config.yaml
crop_scale_min: 1
rotation_deg: 10
kernel_size: 3
widths: [96, 144, 208]
num_labels: 23
init: "orthogonal"
residual_init: "none"
learning_rate: 0.0014
beta2: 0.999
eps: 1e-06
batch_size: 256
warmup_steps: 1120
weight_decay: 0.08
Rows from block 3, named by matrix and row number. Rows with one number belong to one channel. Each number is 500 + 25 x the weight over its row's rms, rounded and kept within 0 to 999. All counts start at 0. Numbers have three digits each. After the name is the row's rms in percent of the matrix's.
# convs0: first 3x3 conv (model.blocks.3.convs.0.weight, 144x144x3x3), inputs 77-87, a 3x3 kernel for each
# convs1: second 3x3 conv (model.blocks.3.convs.1.weight, 144x144x3x3, transposed), outputs 77-87, a 3x3 kernel for each
convs0.23 080:533513494551489531569521526519476463495482515428523495508508513534485534481457484496504495473492486529509530495521490540521498512517494482531488496509510512464495505511496490504493469467528505499491466485495516484515453406501491475452509503467493464510502515479508497531481486510527508490523512492
convs1.23 095:518541527548526533484531526491493482498493474491528476519499512558538530547526493548551532552559522549521502562553527558516538510541543508538536543550513520530491561518542498525533510522535539519540521534539528520502487509491496521515505494512475488509493479514483496470502472498512516491530502491
convs0.24 107:509498473508490504496503478499515507507503535542526497516483502503469496504519482480500495506471487457452487483481513490473486489523492498500503514500484513508502482494499488494506488497499473486508517514489523498524493527502529535512483514520496500490492489474484497491509498525515492508505509502
convs1.24 091:528523507497529508526498517504496478485507503496485465501480487491469479458476482527469464506488495532497527529497496544510495552522496528527515528502524540497500534566539543533534554520539495494485520471494502498533491506493523504511516488491515499529486512511470508466531499509509499528516543490
convs0.25 095:465480490472492489486491469525532505532510532507505524482477500492481474478505467490526502488475496489476478522521497517526510498460504494513488508501507499516524522499478503504485513490499506503532507508491486484494470476475509506481512508465499510510492462492470495493501517517508528508526542507
convs1.25 099:536524543532522524528525554487520506495493493506515510512518480518485461503517466542510508517530515555496502513538525504523512533499522531538514529531534545530512521537536517547544534540552525515511530528555541532511466482511511492511476512486481480464459473483450479469488510482492500480514482479
convs0.26 093:550516536539489496503494511468486534465523516484481478522499516496518505500489484521522547525524532537514535515487494523509490475496513542505514497514491514536510483512512496471498523524509482484503527489477506502467498514507506511497499490479553542516542519526506502534497487502470507477484485477
convs1.26 114:525543511514527529529517526499499481502480516487490460484488496522505492515519499550531506581539489539531502537521526530515512537518501527524490536507510533519507549560540542572560581536561505518506517513543509523509492502486487495486511500500453477485494482478479479490534476481529503497516496476
convs0.27 076:487494510510488516522492499517537553525511511504495528533482489522530511492473526472465536499515526501518484516509536520502523501505460494495480519489492475484484494494486490495456497477503527517531529497535530499516555505513511501473560488544496493426469499480476486460487514505500506485501519520
convs1.27 067:530513513491508531513487476482488483506499471526505511467518504527494480518507500494446515463470486463505492542462465507484494492510525495477515472470504541489478527502502489519500465517538500475520508494484441493468463490508518468509489505450532498497496497498500542482535461494512491492518531488
convs0.28 090:520540508547549553527527539489517492527477507484497500521526519526522526512531506486512501497495522499517527488503510529491485494497491476485491523503519479500497521511485492514516491489499507513503484506497491515512515489487492470497466517491504502459458493487514486477494493504477489503481502501
convs1.28 079:499483502494471477500483488537532526506516488496494504459499496469500509481533466472465469469465477461473485446482516508477506492480518506492488490499471504501488490522511488473496437525503471465465451492496493452477504506482505506497490507478502510512513526508497519477496494520509517566493511559
convs0.29 091:435465454471472487484483497530569512515516524523529505461479474480490478480482504464467463467464448496442452493512509489507494477489474528513498497498488495487523469518496506501481489505512504530517498511508510483469452457479460481465501468486506500509501496495494484475541519511493498497520525492
convs1.29 090:535519504543541514518507539503492521518502508493496484484498493450484465483446455519490517481520525511513507519488497531508519522552530516523498474502520533493488523535554514515526546528535537484522512501529542495505499515502490484502500485507488494451496510506468477497495522523558533533557532539
convs0.30 088:453467501469488485495495504505508510492527479516520501530564533523546543485525522490453517484490518468522496468484453488469466482484464504507511498506511515497499460477498504524500509531488519515491532506498527520509515497526510522493506487516495488499493501504490487512488499492516511505512498528
convs1.30 088:459483480493479450489465455529540551543532530537510523517482482530505514469513466462459481449471472467478481480490525486470499466455473487467505459508526466493492479500542478505556491523527475486507441465482479480459491522515512485501487523490523533540532545523509525529498512493485531521487522541
convs0.31 070:483543510492541525536496534519477517485483518466520501495501529489507500461530516484540496471472518509519499531503514475497492495493542493523532531537515470493509510508485472509536537493515488496495510492497475516515540530541525536539487504509531548535511536572505548484542484485508476481525471525
convs1.31 066:490499519525504453452483464500505503498476489487476529528521496503500471518549471521475517487428493517480495510492534533545493506518519502496475494528532499490493477461506500473447489503497479523465490498468480507517518493489550528541467504475514504524520504504523478522495506525489500506518512496
convs0.32 075:490547480490493455550500482527481461538499481485483548478497529477504504456496512516507511493508494483514484488484483468489468495488443520502511511522545478504491498495494506539523500476519533542537516522484531511528463489507476453475502519483491479508477518513526479480532516510490468500539514516
convs1.32 079:463480472471483477484463466567549515548553504527535545531487447503514496498521507479480495434480462456482479530523519522519519489495489480483512505512503530497496477481514493505522476455541456512496504473488488491468486509495497487497476489491565479502511529517495516542535468508509476520514502528
convs0.33 109:492502540492501535480489529490488490488469482514500492502561578501516538483457482543537555499519512505510530533520521539523515533531524498479493492492493505493513494501497496486470504516511501504497506490471511520501537550592504521532527499457492479490492500485482528506489484492488484481502507493
convs1.33 121:523539513492518506496522528503508483499512502502509506559525512517518504537511491566538530564535506539537496527539520524544549538533541541514500556530530525541518534524527541541529496543556520542509521532513521499498489513515510474512540485485511477468465474478472485482510505508494496519512508500
convs0.34 095:480475501487464489474509474520522509539520537539496509510541575463522531519475503507504505487496494472499492493476486525509480494501504497501483511510477507500500506482486541531513493524498526510537479500470510481492441437499467477495454440447499524504522512506558480493521502502526516525521500505
convs1.34 098:504517495512511531522503526486498472501512498487494470558517473530517501528544498558516530548569542547536527515511504517522540536529537492529493562551525541568539527527526523544535519554519537501522529498514538525518503495519485484515521509483468461506467474454470427497529529515529534503515505505
convs0.35 097:537544512591555554596562539489475494460475493497508486442501516408471476448430462495531583495554577479547533478514501503513509507521466493478513494499509507500499470471508499477488495504491518507525529540490488495481514478483540499511502525499500510510473506500535506497458501505514502504475499497
convs1.35 089:502549483509518536524511535515492470481495512514491482522484485515517490526491493531497492548493468519475497517512519509531520492523519526502490535502495532470509485485504480498521463524514495495485515495495512526497506492503505499518526523501453479515501481483495493450519505478545500485548487493
convs0.36 099:529524479521512511469514488503508508519517549502522517474506471459501488545491476497505510468518497462480518488473490462498469448459493515527521505509503482506503527529518528523540560510529510504483530534527526531523506528497480502483486476514519495517487499543503499526501501503474491531518495516
convs1.36 108:465512448463455458474477489561557566563582574567541557507491501504506492524503474498505456482484449501485486491503499499530504504500508511501478500465464518510500501504525502494486477504518477461492483468467509494470501513489493501483488483465531536544548562513546531543507500470517502511526496495
convs0.37 107:483512459489507501472471472543527514529544537530542513469469517458452463454439452491487485460479477509477491523515516519522523529494514493500496495488514516497478499505485499496495487499490499518504505487491497483490444456492464459467501478499519514527493512512488493485519525506513539515507533509
convs1.37 105:513524554537533564522524551516520489506492476516509492497530478496488454480494459557565512553548504552545494527502538536512513533535515537522520540520528537553525519511519512534559532552582516518536520529502533543549495503482437477511490475495490480494469483482495471486513503500496494520524524519
convs0.38 113:496497502486477498509476468525513507513515521534542515505521513466491530464489504505514528478522539466494507505481485498501488509505512519492527521512499513496527520498500512508483528540494506519507531517493523516504448471512471428478474441464531519511455510505503500513525511514516526504540543516
convs1.38 127:523513513505509546526514543497520482483515507502503491560541491551539493545537493549545522535538527557533520538534539523496526511513508536549529564528518544523521526526521526542551555568556529556539539522537530522529511510511503502490518511496479459470479450472474460454518516503541520519492494493
convs0.39 102:454435439453439439446432431510517519521523508531516495536538530497537561483504497507509510517491479509476468513531498487506524503504512483505505493501503517537505494511498493505505515480507501477500527505478501487484488519539478500495480460456499507525499487488492487479518492475525555531512518517
convs1.39 103:533505523541540527519493524475509502481510512503496490524524500526510497522521491525543547555554528562530497508544542510529528537537512498518521546523513523556505540571545539540569534539547533546530540518517521519504497477509470485498472507510488462499490442495457456473521484461498519501482499488
convs0.40 090:475469476529525498525479490499517468492528494466483487492467533489529480495476503527540534519543525527528533505495530493494516505502506493508487496512484495516485493490493498519483505510531493490483529499519499500459437536507483541515539458415488497482488520519512467525510517490501463507499540481
convs1.40 112:498516524500527530544538525512493500512528493499499512537504526514521486528512473569535527551526507553534513518491521515513510527518505516516547546560494531533504512513547529543532553560549530527537517512518531538511500479480499492498465499487461467478446467456464481432509494489513501492487488470
convs0.41 072:523464519543548474517563500498489506473478479510474495494495499518494495500513544509488526512479437464501521493485495477501493513509507508482480502476459482474504492485538521515500538486505446477506469475470497521522515514527512519530528522524537493491469468457509467457500514471511469495464501516
convs1.41 065:504522538511535496495498499506498530482481528499479494500482534468536490485467492486467508468463516465514451499538556520480514499513489520503502493512510501515483455500521476505491519522492499476463480483522503472499462473509508547490484508437528480516533536529518490531475488497506548553503485511
convs0.42 104:482456479476448429483470467516514550551517543536519517495540523498470494492473464464457482469480468506482463514528529552561512514533509512522505501503506508514506533503520505526493525527528480487494492518485523521514472478515506495495497507505544508507477496477467450473506516513507524514504515493
convs1.42 101:532535529515512544502506523439499453498504479490477468498513488495506477478477454539515530560551503531549513522536518520542546507512540515530519511547503530514516510526520514561544545529525491532498516522540490537495492478496492500484500488517461457474474476478458451504486474482505504498515481484
convs0.43 083:511537526510528506467539488487523477493507500495509506512462503502501502519503505525516520505484475487513524493519517489515509468497509480502521469506517481501541483488530490516502487509471487518547460516534496525501533562560555535517568567540464532467476478442485495488502466487470478465521480533
convs1.43 068:499474485530482473524515492495522532508489556507526516497481481498501555505513496448462463491466441475465504484449481522535518518501504507456479478499513504495490510486506522485479471468486510516500495492504508484478523489521489455473504543497501527492496523503523511492506517473535499534543487495
convs0.44 075:481460522497476538498504489506467469471498521489467480492488470471480478522476476526522481521490498522443539521482520493546478548483487480503501512476477490483488499516483477484437480501478476498466504504521506504449490514528474486553474504511546489473512465481499479498543486509520489502497497515
convs1.44 103:519523525499531511486546534481490467482474484492507486499512493517497484526489502566541509554527525543512538524527500517524533524551527528533533534577538539557548530528529525543553538531535543551524544555520559540556521505503497481484498520511488462479482476473467446476510507512493524468478498478
convs0.45 084:549552517557558512540531515443495462485505501515476501535521541529484515495518492548564537531547533498519551517527526510520550506491516479470468527548529519516498498519496466475500489505486510494463466493463474466495558530531555539487532516470518534501520506496538480461487486472514477487496513468
convs1.45 095:512493521493509505500510548493497470511522509472504511560538528523522489538504514569571514540544538560548525510543512533535535539514553536501527522535549544518517509522532521540538460519520528491555517525523514528513495508497493487488508470500481509523480477493461458469499477469476511458489463482
convs0.46 091:507481466500508511466473484519486474546525481501512452544557547524539547510541532481516542525534500450475475543519497534532508493504493500535523521527535498470497500510524548533479481453473510518497508485500514490480514493532481483516476484514538504515493507488518512504490517494493497505510472468
convs1.46 107:495482512465487498497479522505535491502512512491530533513507502539526507538549536521523476528538503545549490508519538516506548527545537517541532544554542534556536507492503494523519488505524499489496484472483491490524507516505513516514491508519511499486511483490502489500498491514478496498501490471
convs0.47 083:460535485499470518466469491482489471503484504505468483500496494549494510514471493517537573501521535526524522493479464476511484491504499485483502470465489471482459513533486509503503516509506506477472460484502450474468536513544528541543508502499522539536536546519496512498475506500518455507509470493
convs1.47 096:517520485484496534477500530486495492490449477492514500446467500486480507485483467473502496464489503475484495522506502526523497532494526515487497496514484523500513486504505509492502475494521482477473493507508494478476487471472501472513513492504485513503500486518530516509520522497527536505510488523
convs0.48 076:461468494467474503472472487515504509495512523497485498548523536499510502487517478541515536514481488465475512472515486501512523509526530518503493508477526496505520505522505501534491528515497511466499489498508524501481517533520473488536497473463491448451468466463497459477503511498501530518528490520
convs1.48 069:524488494503463510520474460512476475544540471519496529511554504496521527498513484524490503536529529489458496511516542560549508529533504509545515468501489561545524488483511520474514501500516552527526505517495524478548454455509494502480498498456511471432497465457503465466500475510488499485534499509
convs0.49 093:503519492494507494497503483495522465487488503459477516547537506501539517525498512533496542521522541516537515497535489506495550488500515504515503514490503508510524500483510513521539489476505494475504489483498482469488519567542541511519527511482540544526552542530542538531482474521505505509522496519
convs1.49 097:480510502512516510531515533534503493528525497519522486522527495522511512529536533554498535537561492543520499528548519566530550546532558527522492531521521526515510510537494512528527505559514491492493500489523497498485507499453491511488495508526488456490490510488497497513472471475459457458468478452
convs0.50 073:501522528491494543491502525488472474480508516496522475522511519513541517487521469487466476521514513548479503460467545514512479464485508480503499508492506508496536486499474525507510466449503458448517478488465494506467531509501497539526532564527502514497486491471476530485508469469479499489503505508
convs1.50 072:475517486504523509506525502501527507554482509527481445497476491488493484480472467506430451467502479415476440475505509465473492502479507478479502500486459492475477507494490465472478506517489447478461476500533461495469490496488513514480510498526531495502507529534511555516486520516523467542508523504
convs0.51 098:445441473453467464454482511465522509538527527519564540454488554498490494496448476467484485462437495462466451520493505498527545514528518514523463496530502512500520521507504499527527546545516490505495515481507535486517476477500477477473487495455499517504492465484460469444501506503516513516523531535
convs1.51 100:530519530533547513521520529479483483476482498491489471531499458502492457517497526531514542542509521537516478514527522539508530526523550528526520523543507535514495529538509526501538538549567531526528535521524550532551463481509509513519510516481455463463452441456465487483518508507502497473497477512
convs0.52 084:472494498489481475457468477499492533502521525480492499538512526517509524537525496494477473500520464486469505500480512469526514501504472502520508509529512467500518513517480488505499492505504470476488460539481463516532525525489509512466497496449476487511481475445490481495469468485492494513461481498
convs1.52 092:511500515514470467483495464527515549548511509500485505466465460492479478486507441457449449476488516473487474511505512499507490482525513489494493454487513473479490476492540494488520490492487493476461464484490474477509468471503463494467471465454497500517548518535519530520518482524494493493513513538
convs0.53 117:496481468500491480486484493503530524511521523519533515515515541544539493526513486517500496545518508527502483508547523523522507511516526520509530504497513523524498512493513513533510488505528486487478505480493474493493505486473510488488549485445503480445493480456493473493507512496523502500534485489
convs1.53 102:499502504469496474470490491517512497509503501529492505538492466512481482486446461520517497556522502522505503535516538548536534546529551522520516506545524519532531514513507497525522493537525486493528508525531530513494491494488516477462510487480516485498482477508494504463490497485488518492532508508
convs0.54 113:488463479478472496487474468526523506531559539514553543482502499477474475474457454496475500493496478463486500500518498521507519527525522494485507511514513496485508518521474539510498507537520502497503509495500495507492484473503468475493477469458509499506455500494473483511527522525532550539540544500
convs1.54 115:510516532503522535540541536477485517473517491477468483530475500528497484499496479563546527558563516564527503525548530554533543536539527524511534531520554508518524542523536536558562559571560519544530529539529532527517488509502463504513491479489478473471466485490471438463492501484508515474527516494
convs0.55 086:521492513494543532519511490464484504482486513486517486511498549501488522561551503518524530514520544475497518521493515543500490481480498495479520498505491529508510492500481511479500500487519482467520502515518498498495507504539536525512520525497551507496491481503497493501476490454506520465463474521
convs1.55 095:500528543499545526507523521517491498504484503501458478509492500503476520502487485532543523551523487549492508509508488538509502518519510492504519527549516538519490533532525528578558533506562526526515537500537492523512506488530465472472477517493501489485507504501497478483478512477486488470490504486
convs0.56 071:538535517553524482556513485521526514508504494486502477531465482506503551453519518500508469494510495550523512498489512531526503480497470473520479489499517485502470486522511511527496525529495496502440494493515555510509471517502491473470494512502497499508517537519495519537509523502522513465485483542
convs1.56 072:496459468473480507509476467534508485475547536508554533490480533543505538505488497509462497483496482493534531517507482524510497527548511496477510507489478508486479470486489491492523479430526501478523535512530516499483533517537502526541478534509521523546473489497511502514535515495474506556473506479
convs0.57 098:525526523521517537496501488460471460479476463474507472494500514518506504484494515582547522557532540542518521515510502517504483525532510483531492499518503508508483501477487506490497486434491467505484492479485483488479546524546504512525481473472524520542515522509510495534510509488502475501501509491
convs1.57 118:494526534501527522498510524516507489504492528499500500521502522508508451502516523510532515551529492544512506520542513519552519536541532505508505532518526529517509539530502528569560549539548521504523531521527520521505512510486501499470505493504483476488466465484475487476497509487511512490503483488
convs0.58 126:494503530524493503491465478527511500530531482519496520477510533458469490457510451511530552505526524510490479515496484504495475519479468518528508526515524528500499528533522535545512516501490523508488535519499528504517494494552462450491446472478514506520530521521515512525539520505519551487510532505
convs1.58 137:479509518464503530473520541518532506509512498521512520514502491542505453530500486577543500579534500549529501490511521515500532515534505532493513526533508514528524552551542529564550567567541509514532527520525534512523470488486509483511507497503502477481486464472490454477528540494546527507542518487
convs0.59 078:511520478532507531491471466499498466499465498490513521517530542538484460492495463528532483499521504461468494503533517521538537540526517522508542493516551467511507500501511495543510503538493485490481479508480473501495489511487517466466550507460474481477474500486516496461485500481463537502509482507
convs1.59 076:507549522496487527477499503518498494480511494497504499537479496523502493503486504533495496534497486493488466589519561550535517525564546519519502552526477562553538486472487524470518517499511503507510535523488512515539467487527499482474500515540499475498490459515455495498491474509480474446502490521
convs0.60 125:482460451495498467493478475524526534506520524519539520486491473467449479469456449510488478497492474486476486507481461483526489512498492490504493516490502512494495464502498490490484498506502465468497494494502457517508516490477519503479518492443524507502524495516517497515512506510521521525538546539
convs1.60 136:484509510513502523515495504506496496483500511486499480494486480484489491496494486513506459530475473517507477532536511536515503522489505511508498520513502512515498557545536554535541578525542524515521517525524506512515494488516484482505503510502464475475459452462446444467499516446518495467496469467
convs0.61 079:501538496520508522478516531452435477455460474459487479508508507519482493475550514484509518517508512510495513485511459503490504513505481469468485481521496496457530500490481507497497483498500452482492488494478488496484525538511497541542515468526537504541513513531504534527460480464453510479460488478
convs1.61 078:503517528525521515512498519501436465505479473487471475494494482478477521528501503519532527508483508495490482558541490537531500531512529506528499525538506493494474481539475541517539476496519511478533508517514531512487474494481506522494505499502427485508480487483467484500529509475530523491506490533
convs0.62 150:498482506501485490505464433500492490483512489480492488421457462466465443462477465505510501495495506489486491487506490504498495483489501483502496482503465480492475510505498486492490486483488490508513492500516508484485477456477489471458492474443517491481498502497491509529494515495499505512495487494
convs1.62 131:501496522530526540528531530505518487485480516510521538517507486517481476484481465536530494570537491548510486517503479498526499529514519514509486521503498521524508516545536537540556548559550497520504532512545506534511521492481500496503510494503478494497478482471459475454529476477525513484531492490
convs0.63 106:449436476446437430468449462509505517504544546536549551487503464477490494475480492461468456470480480460462491486491504510513515538536520513510499502491518512493481501499526505515510504514525490522496509498497516508500487493481484459494496482474481489463474495456481492494520506504513534487519527523
convs1.63 099:511512541507526528525511518476488481462479480476479446513495454517454502498504475537521497522548506538523521531538499508513523502501514527524501534513524546528532543550536563556566555538551514507508529553525523514494516528501499468497458495487485491479475468449453472461502498482486496486489479490
convs0.64 149:472471466493491513476486494523516525503534497532520547487527527435487484407416449494500527447487486451449476497472463484497479464468480510509495480498510498494511515511514510516522503514516512510500518536524516510517469468508487478473514481455512501492498495502501508494529517500512528509546515529
convs1.64 140:519533511513534538512537544502517522514490497495519493486470484508463478516524497521514486539514476534518501533497506523506509517524532527516534495522519493544508563575551553593551562568540533510518533531533517530534502493478490489484501481490454473481461470457457461466528515492515521484521528500
convs0.65 094:430460493532507517514523536482482488480489485480504504566530536476493475437501506478511550499503574483527572493515511489489520503505499493500515496496485483480497498510521486489500525501494491470512509528516495491505485508524484483495507481512499504507503506485497518499488477490490511471493500512
convs1.65 093:546534530480523532484519484473507482527500499471487494516497470462492482506508492485476468506507500501496492515506535540503524522511525534529529591508515483515495506507508527500517523498518529553525519507480517482501492475507520473495508525495495489490518499504474504494517517492508510469482507477
convs0.66 077:493525496497524507456516514502484520480482511531490520484529530533509489559501508480498497516482554493535525504456490497497485529500478519488494528503509480496529475470490520500529501529505483514495490474514487505476490519562503544477493545528535511517489510505475497514499496535491496498531519470
convs1.66 078:481494489501512494504523493545523543512540528498541538452436495446460470504502470470484474489487515442480506459495504505495545535519510475527494500500498473490501501507536510495513471494516496466503474482534508501483511503478495482468462509508491506501525520517499525510481479515466521525489534531
convs0.67 143:518515533520515524508513513521528530528530532528551539512510530504490515524502516498492517474497491465477503481473500482510481495505483500499530492498511513522507501517520474522493520519513496529519503532497486499516517498471509485486484466471490463483469439458486483486508524522493515509520523508
convs1.67 115:526506513515532526519517550518530495496485511475470468482458463451466505481479514517521518537495499517519547528513502515501490509489522512506483523491505494514494550559569570569570553552540493486459478486476460467467517514500514507503498490498511519492501492537493504496508495494494498519496490540
convs0.68 117:496533541531502508503500500489496486497489469508475449527529557507547568477503541518538514533533520468493506503494498531485481467493450491490482532499494504472482509503510505492482505486464487520479496516515518519489489527516469469520459459501534510556533529526523523518504483483503527508525500498
convs1.68 145:509506518483496508491523534516504517495500509509533509535523518560564538554517507538554522567536512513515514501484519505544525546541523510521521526521527526539523508526532531524522536539534538524536528527534524559547531523535519530533536526514475501471486467468467479479512537506522522543507508503
convs0.69 079:489487516517491538495488514478481470494515486480494449490478498445474497496430481488472511518488514483490507503506460469522520488494492473511492479515537480506512482531458496492517494508500515470449485504492480500492558555507526530504539554532514523507501505503493490521467484487473486474491472478
convs1.69 078:494527516539508518520497524441467487459490463488475506483456490499470484475469481548486487508512517475501484534537519528510516547538539518519510489516514501509515484520518499492472493519497480507512506523548516492529483520467491493486495508469507496479489521535513518495513504473504521517546488505
convs0.70 076:443492499465512500524485508509538482512505474532501497514525555481507521518487523491486499516489544510490550511504483513510467505471511501500503489514520508486477533510517484530496545531500486491512543481491512544499511492513469465504449469475493520479443470480455487484481477540502520514501477473
convs1.70 076:500479505513486462507502505507521523526537499507472500485482508487513483470522482475474493500501483496498506555501485526514553577528564492492519508467510513483516484507516525520506498477521474463494489450502477493477478510482448462471491472467545543553494561486534514538490503511498477549483476557
convs0.71 126:492497508505494508492488479515510526522527526534551524469497524446471482468473463495482487493489487489523480498488510488477501510511502478500489518500506527533496534522550518528534527534511502524529523548541535529518469443428446448423483460473486494519499499491499512493487497511517539536543539542
convs1.71 124:506534545538533517513539532500516489495508526506518486520491499491493467491465478560507504554504475504522484529487523512511523516504528512517496531513493511523498526544553541550533564563552526528525533545519544533508491498460500510497509494494517493507473479481470456479539520491525474464503469487
convs0.72 115:469467467462470488497454475510497500507530530510528518500509522502504496502474467496513515507504522498505502519496527511498500509497521498501489503474519485538524517519495499508499523508493475501492487490500472499492446449493496477506523479466492460505498518483491526500534517514536529530521511525
convs1.72 114:507503534496542520530544534510523497499515499503517484528490484536481490528482515556541509546537502530512478491537538543532510505516548533530524550535528531541521519539516551513531512535528523548520512533538535539521469494513475471494490504469461479497470474481451459469543510485535500485502493483
convs0.73 090:463498492536486492508503503484488452484497468492508500538538491528510527520502509552524531540524535525524525500513463500528472490483512487477485513466493497504496485492489489458492486468507489499497509491495519485470524530548521492524479489471511505499530549492514510500482504461516504507495530499
convs1.73 123:506486531497505512508505502495492483496520494481484515563522516536517488522531491535545539579534535554537527518536530544539545526529521500540517530553535548550505536553551549567569541535554526502523522522516510511523494496465492492491497489517503487481482468493481471462496509492511519497483487477
convs0.74 085:505516510525499519521511491465452477458468465497487477545556504564519535524513515511489496477506492511530501498493495504516471513474475493539474485521543462517518487476493454467481452469486466430497466502452494506489500502482518511537524520507541506520510535520505512493465441443496465449469494453
convs1.74 099:499472482493467471495490450491497501516502524554517502515490502489530520511516529471460452463477496484487493496501495503496492503493496486483498480492478493499498485482485457477471453448493466468480471504473493496452475502503499498488514504475525529501519514510496525516468464506492489506519523522
convs0.75 076:512475455471477469491507485472494481499491458476503494537533518506518512493527500495492474501451498511502505496473507496531484463493453463522499528526474488507481452455516481467463518493470494458498522506492505495500511541456528483446482509492491517460529523470491482484467493476504476507503486511
convs1.75 093:508462472501492473471460459513521527523528514522529508516493523533523545516530557465468501481492516476472494486485500524481482505523504512501495525538520493519513479516496481479454418458464478468471471490492498507523500512500506497510506501486499521519536498532539516551496498528497490543504513532
convs0.76 078:547529480510518480513508548530523499494537494479506508470494509514479496491552523492505527492505482497513503491486506476499475530495457506480524488490470529485484518534507539496466511471497529544499516534498518508465480493504509484527515543525471519488511470495510551496504486480512483483534489483
convs1.76 082:511490489494492457479519462534531516527502516500531513487526507565543528519508533484473510491494534487502508500496474477489477502483482493499480462499498541521477482508501477474498465456468460465513454450522500467453505496521495520513527521526535498497505535504510543499483543533493517530523492500
convs0.77 105:532514532508534504518552513493495503509482496504523515503507497485493496482489491490482494494488464505506471484471491508517505523480515479504508501484489493510494511499491527529531521542491535510531533536506527532523473502457526521460485479485480492475462466474468487470505494495510504487509486473
convs1.77 105:475463485455495489502494479504523511525548492508517536495496476491497520499517502459459468472451472471453486497502516487460468529510490492483475489462473489489492503496488487479496509498508537539495513463487483457454522499493526503538540494526523518525508528524513518501533545509554557516545511542
convs0.78 088:481494479513481508508471486478535504464495476483516494481529506535513487505517495468464507477457454435484491505482493508488502490512475492535503494495522497500503494515481518509496494499536498491516512520509487503499499445481515500480521504451514533557476499512514505518516516530506489511509535522
convs1.78 106:519532521519553526551550534524515504534498486508476494491491489490478489501500499546513509563529511543505486514541501534532518503536536520506517520515503536533510521518523562556545543542512517521511513523505517525508465536511504511517501498478441479472444441456464463448492505497534501498491491512
convs0.79 086:497514524507493516501497527511524495515525512525513511518495498508499521450463519508500490497490480463495490499494522506481460483483479522481480488511487485508510491507499554526517512518496525527532522515517512520532482484500488486512509490521467507499518469516438489490530510514537512495503528497
convs1.79 069:453451473460442492497490527503507516519524492518518514489461499488538490508489521518520510482516473480491533454535519490496494489536490518504508475508494442503482529486523489484527480501492471491483484512469486472482495484480498516449502479523507516513478522536545515522505516527511486474494557484
convs0.80 078:506490509478492469455463468527536478489493490483503488529507515526525517511478499503525509530495490504452481464494503518479496511470494458494474511517506483513493470519475511515488508513483506514531518504443499538538514509513509534505513487501540565543537535535536568514476489510508495496510488493
convs1.80 097:523536501511515532550558546499499479481482503470490480538507490540515502509487496559540545541520544593545507536505549538537487540537508519524527507519511528556472527514515533515535554542542507522531534546524533533507464484510471499489510481484482488474480491468487464483491528503531479527532495492
convs0.81 084:519523554527540537488510495470451466524489475455477472510520510522478537478507502541546550532533534481538532552522512522477499489507483510494510507512506483472513503507480497531501526511486498498473494453477480497501538522487516491465519505484515489495524508517547518504475487474465479484468481484
convs1.81 102:521520501537498507498529524476509486506503490494526472534531538554531541537541512543499534555531533583543521562526554515527551526523522541539536550525543518528535510526552532557536537513547487509512517510514542498496512492512508497516509500487497498486460482508474473483514498497511503483498489519
convs0.82 090:480492467503519497542524505493504531493502499465535491536517518521523516534512497529491501501517483519498533484478486475470474511508476483513484501500485476493495475444454500520520497546533441427474461491460497516533531525526531497502522492508500490506518506512484508501498496460484489460510490491
convs1.82 108:506522507518476513518527497491503477486478457464449450501507500492501521536522520511490491478488525487507505497500493461480498486471463491491495458488476483476505523498505501509490481483468439422454432450453481455465516498507477512500508485510518530482495504503482498493492505520462495517498508526
convs0.83 084:498513506514524481485476483480493475487518478485518492511499513536543527499493471550518489519502516525488476530522499524487554531495517529504487513494484527493525471507515520512491491455486497474513480494496506488502506544527502540513527463441525497530467504526523471475501517494499526477516534506
convs1.83 101:521538522511522517522522538506518490496505480520497491534530495518497479507502510573553527543544501559500500519526536533547536532514536537534512540548531554539504519526524536518553521540535546504551526530531510506506482468488489478480500452478467448501471470489451464479523514480508496469442503499
convs0.84 091:515530554525543557523481529499468487498479510498472509485487496442449489463475458522542545507539555499505530452508511526507508517505512492483515487479478510489469485519516516505503488502485498516527522512522537526501501495492477459462488502509472473490490462495469478505493499492504482501482531499
convs1.84 085:477475468468529460487497495520510499492497511541502547508505527497498493515490518507475472475514443486504443534502511499522502524525510497507453498472486485504467483519488508498475524478535496515519517521508552534505490498488487522520508511480512536522524515523524520516501504422528473479536480484
convs0.85 092:487486494473481503474457512511494496508496519469486470567547547545512502508534537511498501514521526490481525493491484521506521478499508499475488479496501491506508487511492496508491486501467523506472502488476501474490506551546516539563463520547519570539541540536528553529499533490488514473486483496
convs1.85 112:516530550517521521509495540471463460480503512488476491522517468515494509518498473535536549561559526547529518535525520548538515514533530541564537546545525520529513538515537506532523519498530512488534530533523523492516498490490505506507497482511469480494471482477479498470511507481491511498503488474
convs0.86 098:466528507466488485474463453478497492488514504494505505464494526468468501502504466518520542522508515448488472481505521511512488540521521494488510523484515525496505494519502522486493459474487462477495488472503492497499554516516499481486462472493501527522502526529514528540504495502510535500498532501
convs1.86 130:494506517532529531499529523519495497493505507507491485526519484518501513518479488528517504532525497530521487533540505551520519521516501536501481525520488532526496563533539543538552556584557526535508532512503515530498514489505508494504487513508491479490475490492503474494497487490504518463498495468
convs0.87 139:491470488492480452470474457508544533534555512529522522485482497487507489511474465479485499480505521493463487485514515509519485499517499491503493503521512508500486522512487483520496484480503497510498490496505495486485482467490492504469501470467458491492476481482520487482508508508526543523522512522
convs1.87 112:473493462449469479501489512489488482516509498499502464538499463483486465480462469480514493525492485533483496511497520516521508516516547504511512520527508516528492496512497519505520517549516476476484499509486501492507494513489506476472494470492487472482477478478450448485505500493527532484539507484
convs0.88 091:485472533482466500523493493528519515546519488506518499492505534503529522491491481491473483461429456486476490499478508514534488522519516523498479502460474501521489520467513514492500541533519499498506521521501528493486447472514478474460519466479500489525507511527515498507503519506519485485540518490
convs1.88 092:522520530510528503480499529478489459498488473501495488515498474555513475527526516552520526543520499494515542524500499512538492509527521528561548519538537568512508515493530526530543513532499527542535540533510546544552486516497525481472485495490468455449438461464470459490517527546543502543504506476